Rows from block 8 of the image encoder of a small contrastive image-text model, named by matrix and row number. Rows with one number belong to one channel. Each number is 500 + 40 x the weight over its row's rms, rounded and kept within 0 to 999. All counts start at 0. Numbers have three digits each.
Before each channel's rows are labels from the 100 images, of 14976, where the channel reaches its highest value: "responds to" is what is common among them. Only what is clearly more common there than usual is listed. The data: drawn human figures in many poses.
# convs0: expand pointwise conv (encoder.blocks.8.convs.0.weight, 768x128x1x1), inputs 0-127
# convs1: depthwise 5x5 conv (encoder.blocks.8.convs.1.weight, 768x1x5x5), a 5x5 kernel
# convs2: project pointwise conv (encoder.blocks.8.convs.2.weight, 128x768x1x1, transposed), outputs 0-127

responds to: teal top; blue top; hands on hips
convs0.292:525582540460519479566497495423503458441492510569549583457568500383511541503483477539525484534521505504552534554441495457553484529524496533533552507478517511528459470534474484533554499490513467423554474550493524399458494473520504526402489529456495484527473517548544556509472510556558512523570467538481530414495459499478510448507490503485486560580456478492503525513468519437507485535428
convs1.292:523452483472510530405424455486529410478470503549469471462501493502543498485
convs2.292:459501483405514565500517499539460511502473495467477506518492529542432438459549498538534499477501479557479416484590526490532526489521491439517442513465481459537522511479528519474507559430444464534456519435499385581485484570497498486494472495522505531417507463446479483409585479547501469455457564452500499516529506458499507491532496525525569454481523557506565503561511494517483545400511

responds to: lunging
convs0.698:456548540555549491467400543479507522475404535458451492493462473526526480437521483520456505576521476506491530411464489492488481459484567482437504438492455548504550474470516486495446464515548529553526493502535549504488477422585469478481487489531433491495427490453458487568541558518463443488546473453438531469446565533539484536488512476445468486434470494528472476432509479564450480533445
convs1.698:448550605525446524454417459535488469494484489468502460501507511503478456469
convs2.698:511491516505536412432485555546452461483507542541489496472491477531484551522479539547466481537560461433506522477542392527562489473490500498449403458532430469536500511464462508466534524452440406521561583514530503511503465525491478459466501520453490460517517482451525535562531507466419499532506495439494550483516487509528463527455545478527575494529476423589474449457495447440511523555478

responds to: lunging; pink top; pink trousers
convs0.83:406563406519505504453511534490520568508488444467506501507464525539458420484473523515487435489485524500481543507460546428462557480513475516519541510546493464488568478433502445495477536519532509530501474467501468521534490516432422503551443536598489539492498518480430456450534426481427522537439485445522482471495546597500483512570544519539480517465538573547527498538560488527447543461502
convs1.83:592514506536551552518509491501483497546515518525445404428494542491481485526
convs2.83:482519571450482561460465476504529535485522481463506503532457496432472485448523455467482464531505519498485526495507487512453537510474604569510534443514492495541513502548539488461437471484558508453485468570458560407497515511444519496439531517555486436492458445494465534538599440414485487474536467573530490490441536487453526519559456462489484554579560539475510512550467514485471481454406

responds to: lunging; arms up; teal top
convs0.373:459538455446534575465515525515537543531483444492495500550530467455463329512498460487516402473535542488492555517485485490507579478481534483543455496454485440533500438453550480518438574509504497493494513428474473511468535487448446487498484479562498516455521433455467445489567437464521506500453474527525495492474559518458535544561511467482497496495537584506539457545530496513447547449488
convs1.373:544541511557553464458473550502426492498539457449466483482473525483449424522
convs2.373:470501563486517517413480474529460475434515522485489525487504508469479476463573508502474454545553551512491532434551451583508537522400608458477461449477424515566523482517518468433462486478496479536483505522479542455482530489463541489419518498524474467485485416437473569512610493407485494471520498490500503499471574486473494512507488454456541536490554487509519503528448421489432512519464

responds to: orange top
convs0.435:522464461469529459511551513544468463517471555537519486479483528556480544561500483531512510478495468506555467548529448480561534479527437485516485575538493480480492543460413498428581554501403443424532539558465476503467488592525528512531463549483550491506548585474551518562474516534436517518468493460485533511592430475546491496480510525559549483549527453504503428459532511443556490491501
convs1.435:542490458515513521485443473528517520571540543475423478398477474487495456475
convs2.435:517519567488517498562492449398561505494468452477514482548481520468527542451527509499525535538482512527501479527438531485512416531504496529485596481508545497513535486550547517483486429459535557466490522542513532428470452477568486558457526517544476458527485493561500546530507513523505427445588527558493496482433544407439502516502444523438469556508541514452437509521493540509474426545417

responds to: brown top; brown trousers
convs0.502:477479528458440570519470557487494451489507557462437553521455490477496534482496436476458522487405448462509462485557495494554520430533525525482478554491552524496467478497526529424463494501536519492496429465445474514529493502527519532509487464501472457401492526447462538581528563508463497527462480589421551510498521502541541507573461411473514490486425501495506427489591466444499526439523
convs1.502:504494437449426506482546539448493490501505486454495517550547410425492508497
convs2.502:537468480459482550506518512467518487516478515510444491533481497426422481543568525519474458513503466447489463523518495514546492546452471573468555496514546573483527517532517498524509431393450450513503416532484474514499518554500505451473505486522541502449584454553557486522508504519507480526477478494537417530465547446531461546524537460450574481542505445515459515547417485376555498527575

responds to: brown top; brown trousers
convs0.63:451549480544482473489541554564508488570545488427507375524482511554490505505462530450486506523523490479371516452527481472490507491548514533587459492496521495585485506449481512546532492438498519532556516523556559539487537517476485519488542491509485470504559589426559481533464496514460483478502502473443507524452469549550463587471603456522514494552493467561464470512536512465479550506494
convs1.63:525491551498471529490533507464493478458423513580504488523570574464436497535
convs2.63:499510521450616459498544440502499513448456456525504610526580584500403501498506476501478539480460507491561450524484464479499595550527479467511579535545500559458505526574483489513508488510489466536514466473456441505482541529532459511465469502503469525470502485540538494472531512505551497482539487566467480507506500491444495424610463510480501468541474562491570539576469452475496472501425

responds to: orange top; pink trousers
convs0.499:528491568530437535539377501484528508466492534511429509524461492440550516466527482473499551503445456466504542461473497528455467419488550560473545466515492497481542507507545514479451448528522556465468508459464496515475479421547525490530593540470449445435446465476472523549432545494450541516520442519517491518481532476524517463516444453460393456465453485479460481479531514482500389516530
convs1.499:457468460458544428459476481480423500505496476451503502508506420435459458522
convs2.499:485466524479527528459486530464496405527546479520472527487591432412571475506545479452574516564476455541508575578457561495542390452521439501447466477449507479505483482540540492480507534409507486490488455479523548530454491481576541429448512502511507453487493479529491484537465527555492462595474485447518472558460541501489484526496476492484503477503466498530486488530467503481550527475598

responds to: orange top; orange trousers
convs0.401:485441475471496515494537506589537596500505465592480524565502539497430491558492502510453510501551448450525509494538368518504546570469486540544501539557477510446486513518511491501482534479475461430520550513465430510463534536484523540511508500486582462456569505458533528551518442439467615537479464539533482513548518509496515563516505486537512425570516545524516490501478460458530482535483
convs1.401:501520510467485433452525499515433505576606493461492484527480447513502455468
convs2.401:515439582577551522483504583460567500467504458552433521518515479532462510527528521518487550540531424429486462409558421477498483554520486587437485425487576582512486538498513548455513456446453450524512509539505479496525507497523489522523482479519544413530513531543528559532511509430472467517544462547494525515488494513492448578500493472432552463509503487532484519456457470494510490575494

responds to: brown top; brown trousers
convs0.389:542443505470488547527485507546529496539462500470452505576474439491502510549502452438512527509418411444530447477517459459444498448592504538482518508570523524483512519464537534500490495471481531445491523477472432560461492478564490519575544450496480431389550485483483462562471562564498522484486428501471450550494502498525539527496470443466440436485444486479534460481535585468515474467521
convs1.389:493469514544530450456468512541552463428499531543474460420446489459526462467
convs2.389:487519511511479500490548497496512525460477463549552523501526515509512481414600538561482525543516516591550503566534574489483462587411434541495532548504490480488472544556564514514527483496476474465525548534477469437433484567452585544438516499496569486534494507575514542449491436464504491460527511474556459533498528443456519439517438539483538504546550481475488560541510435550503477496502

responds to: lunging; teal trousers
convs0.406:522482478406492515531572484531433431538533556471550464451507487491413535594498465476507487415496539509471465547528507525528558503506513435531486498492531508568480513489440511513552575522485457472510450566509541452534541564458490503495453513491560529540467507507563500500523500488538511515460545522471508465553398499460511489479559517555549536519532523487559457517455557422543583451515
convs1.406:471507468488550509528480429515537595556507455555486469511441543479494518553
convs2.406:510556573574450516474476498460548491486555451441477519531504503511554524410531592471483560575482517501495506473529529506423431550492495579485524461492571535503488497569562500485465399441555519554501485530470516478501520476460542501437555531517468444550505504537461555480454465467523472470530511527504486551399520520496449506497435465493482523483505464503462578520460465541465474556506

responds to: brown top; grey trousers
convs0.272:544486505429461519555497523500497464538497519512467527555487448385551513523476459491525515493442445472522465537445487454555462432559493522509534504495543486462433505493494526532477514515514525410499497437452465523471479473550490543517527462472461444426492477516471495570482518640508529483501468599443501524528494476530544499527432450461433482504422516463485473491568553449550459500502
convs1.272:504457455514507460505515482414474502536506433502503497508455483485427441409
convs2.272:577476560505458470566524545507482446522520496435428509510452453522535547520478573479466551528449479470452457488527504493510442521578458529435522456477565538480465508535478525486506449526466500513513504474514493517500446464578408530461546515497430485517477546546484547506527560611512504463522563536455481482500504489553443517500460457490468504435436487493473522462586533441540506544581

responds to: orange top; orange trousers
convs0.18:571421558466530466565453511449534486539439486608477535467528559447490539532503450498525490476521526504510466510484499600538494510451572502476522487481514502444539446593488543435469499522521455439463532505489477427485506447561507454526507570455488509558465514469511514560513524473500489488551515532502561460502508422456481472449470513537507441515535520478432456463451523462557422533491
convs1.18:493468450452460544472446441500534502463468533536452434412486536527503477487
convs2.18:460501540510477565526494499539497465519444506456499497495532524537533439393509517484447578521491443558425422474623518439550454489516507490510489533535493528618492450457540493522542497443463455557485512467561417531495460490492531495489492524503508404518523490440498534438524491585516510484466497496441506485513503569438509488539507484486539477414503543522520487531542460529503512456514

responds to: orange top; lying; splits
convs0.97:452539507518489557478422539539578553502472539513426474496446527464501457490498461520470454517556465493455607456503485523485526417509601531519468437522457448504544446442549503550466516476596513494495500539511528476507499446492545448532536486554461447448480525407467454546477468474453522508483434474506524472475585514493500514499534468499444462531502507542476450491497469501454421531455
convs1.97:508483491509492447491520507447427501460489449416458452464438486457461486440
convs2.97:465526549529540611443429509586503542487450538442559485524463507576508404487520432494484547535498530531506542521471460509419564442511592470483467525527455494529560518464549513493428502556548494519515484530471510506504546536455532466559476520572484475455494470433433450512541442436498491456462451475487556483510518569522509506544446506559477507460525495486532508516517495522487460465496

responds to: orange top; squatting
convs0.523:516484538482543495553495512438519425504469533569558518479512469502543561523501428510491574523506478515499537494504441501528455499526526544466463413472470507542490490524474518496550540496472483444508531586561568481443464483561525476469544582467546444514412578532543531514455532511489471566547457495529523443518467459412484426480512517483464510535455502507470464431484563427560475505457
convs1.523:490426448441479525449459499496531464491493478606513457441507507517502458468
convs2.523:442482503455477550476512491576466462475495522477473537487493544403446500420520479509473560479475477575414477537534526507543570446497524429581529538497471489539441497491510440514472557482556510466548422429480469524500503527423528532487474481480511474440485518411492515500529451555466535504465517525453549508539498514487514478603472487558538477512476536520565467533519409526478517443482

responds to: lunging
convs0.400:454488468475495524447484430538492543444560513527461486545445531468488446502499480489506435485544528540457587522443456504527530423484491507548482484518436468488454510484517448540449571481545523464498517505494504518554537506437519496524512553552487558479467489418466474465530422467464583536450525498606459472516540484507436461531497555556480492562577536537532463563441459464507467470450
convs1.400:430479508496442413458513496488425476504472468457502511504459443454456499449
convs2.400:458523512539496507452448428516497533462488478537550537473532556457562510453505506532542505516538522532533535582426479459503411516478518465418465519492410544505479532486482421504470520518541506508505539481500466501507505488432571479514480555488526549577489497493493497436499442537476566512472554528574427496526508488489454439546478608579475454486521486512495516584484423559540514511477

responds to: lunging
convs0.642:402554482519551538403486512509498519497513499478484496534495469539500362467483463475477420510505520501457596488501499476479536459489518496495459470482435487548538478481536427519421533491539519587493487438508502540495502476483452469490491500576473520470470471419412443453549475480468522523456485474529475498480583573511486511565518512502467490480517553522554486532525478555429561450495
convs1.642:566545506547541466490503513456400501546507413481460494486480540486464476514
convs2.642:477501583521517548477442514480520505451438500488497531531530502475504481448577484491476492577521518503502512411506474528485492522446581499474481456488462528546555474524564509471440443493502526527449543509505505466501520433531514510440530476508457429471491418488460546501572509443503452461569453510494514490435594482450522517531453429384493494463509521469471525506492453546425471564427

responds to: lunging
convs0.693:434511502541466533408487528555549557435538439535458526520497457482500436455470524488484485501517476482491619476536461504473526486442517542484470475492455450505474484491538440477413513539520529467484523456451486497477500487460498518493528510508519449416445456463421539526508430438425561537502432470558494514508578575489544496564491477482435478507497538528533471473556434554458477502523
convs1.693:482478495490494445503492487446401545524477434440504516473491521431498424500
convs2.693:421516485542562554433501522522546539482401484511479569524526505455469372480572504537513457557520509529545554475527491457517550495514502463505491494532451455496520483420516472476471535503509490484505587457486478506487493472522478517491455485567441463457493491449459494497548449494471492460526432448504549496524615497460505508516482471430488470456529569510509483488565435572426469542499

responds to: brown top; brown trousers; lying
convs0.34:565465500490479525545555484525483551508493471492438513552470449519486495572489492441528494486446513421539441502454445477427517513503457509502537546543517524456498553493498526501477473541458548426514530461436435551472502484548465567574529488476507497434542477495507462533505497527497549461505496507484418557508494499618603538506459495470444464489458472460502504505610535476540451479579
convs1.34:521581559519502511547538534507465455445436458538486488505588527468483498484
convs2.34:582447459413459508544579400487468557535518514498563442534448516522451512547487458478524479430503518460547445540517509516478511535502480496543528600518543488405486540503484539487540510500479502435471495529480449507520481569471510524567503486486523539444508477510542452492504527494555512464444517558519457545528430435493561467465470530511495532556535468432510476559522566451522470436497

responds to: orange top; brown top; brown trousers
convs0.156:480476531497471511534499499481532553472523458532406530560458537411496509459442526530526558530484418476491488474460482448550457505538472518476586511516501521446480535495490505513449480464617567436517526479514449529497421445543449547541526479501459419456465525463471552527472515596483549452520487539489496438522551502542483515508457465502439487456468551500506552493536505487524431573481
convs1.156:507460404460500483514552536512408493507493438529559475507510536528459506540
convs2.156:450496515517545540440461508508559527476481466494371507559478480447516435456538508521480452586496442460460505479510505439521466464545500507449529438518463534471496504483572444518435485389560460541537507483493462524454447475528432487476500500545449434468521477463494467504573523544503533475488486520468498537473602494557436551512502447472481463481464526568500499546503429500462475510487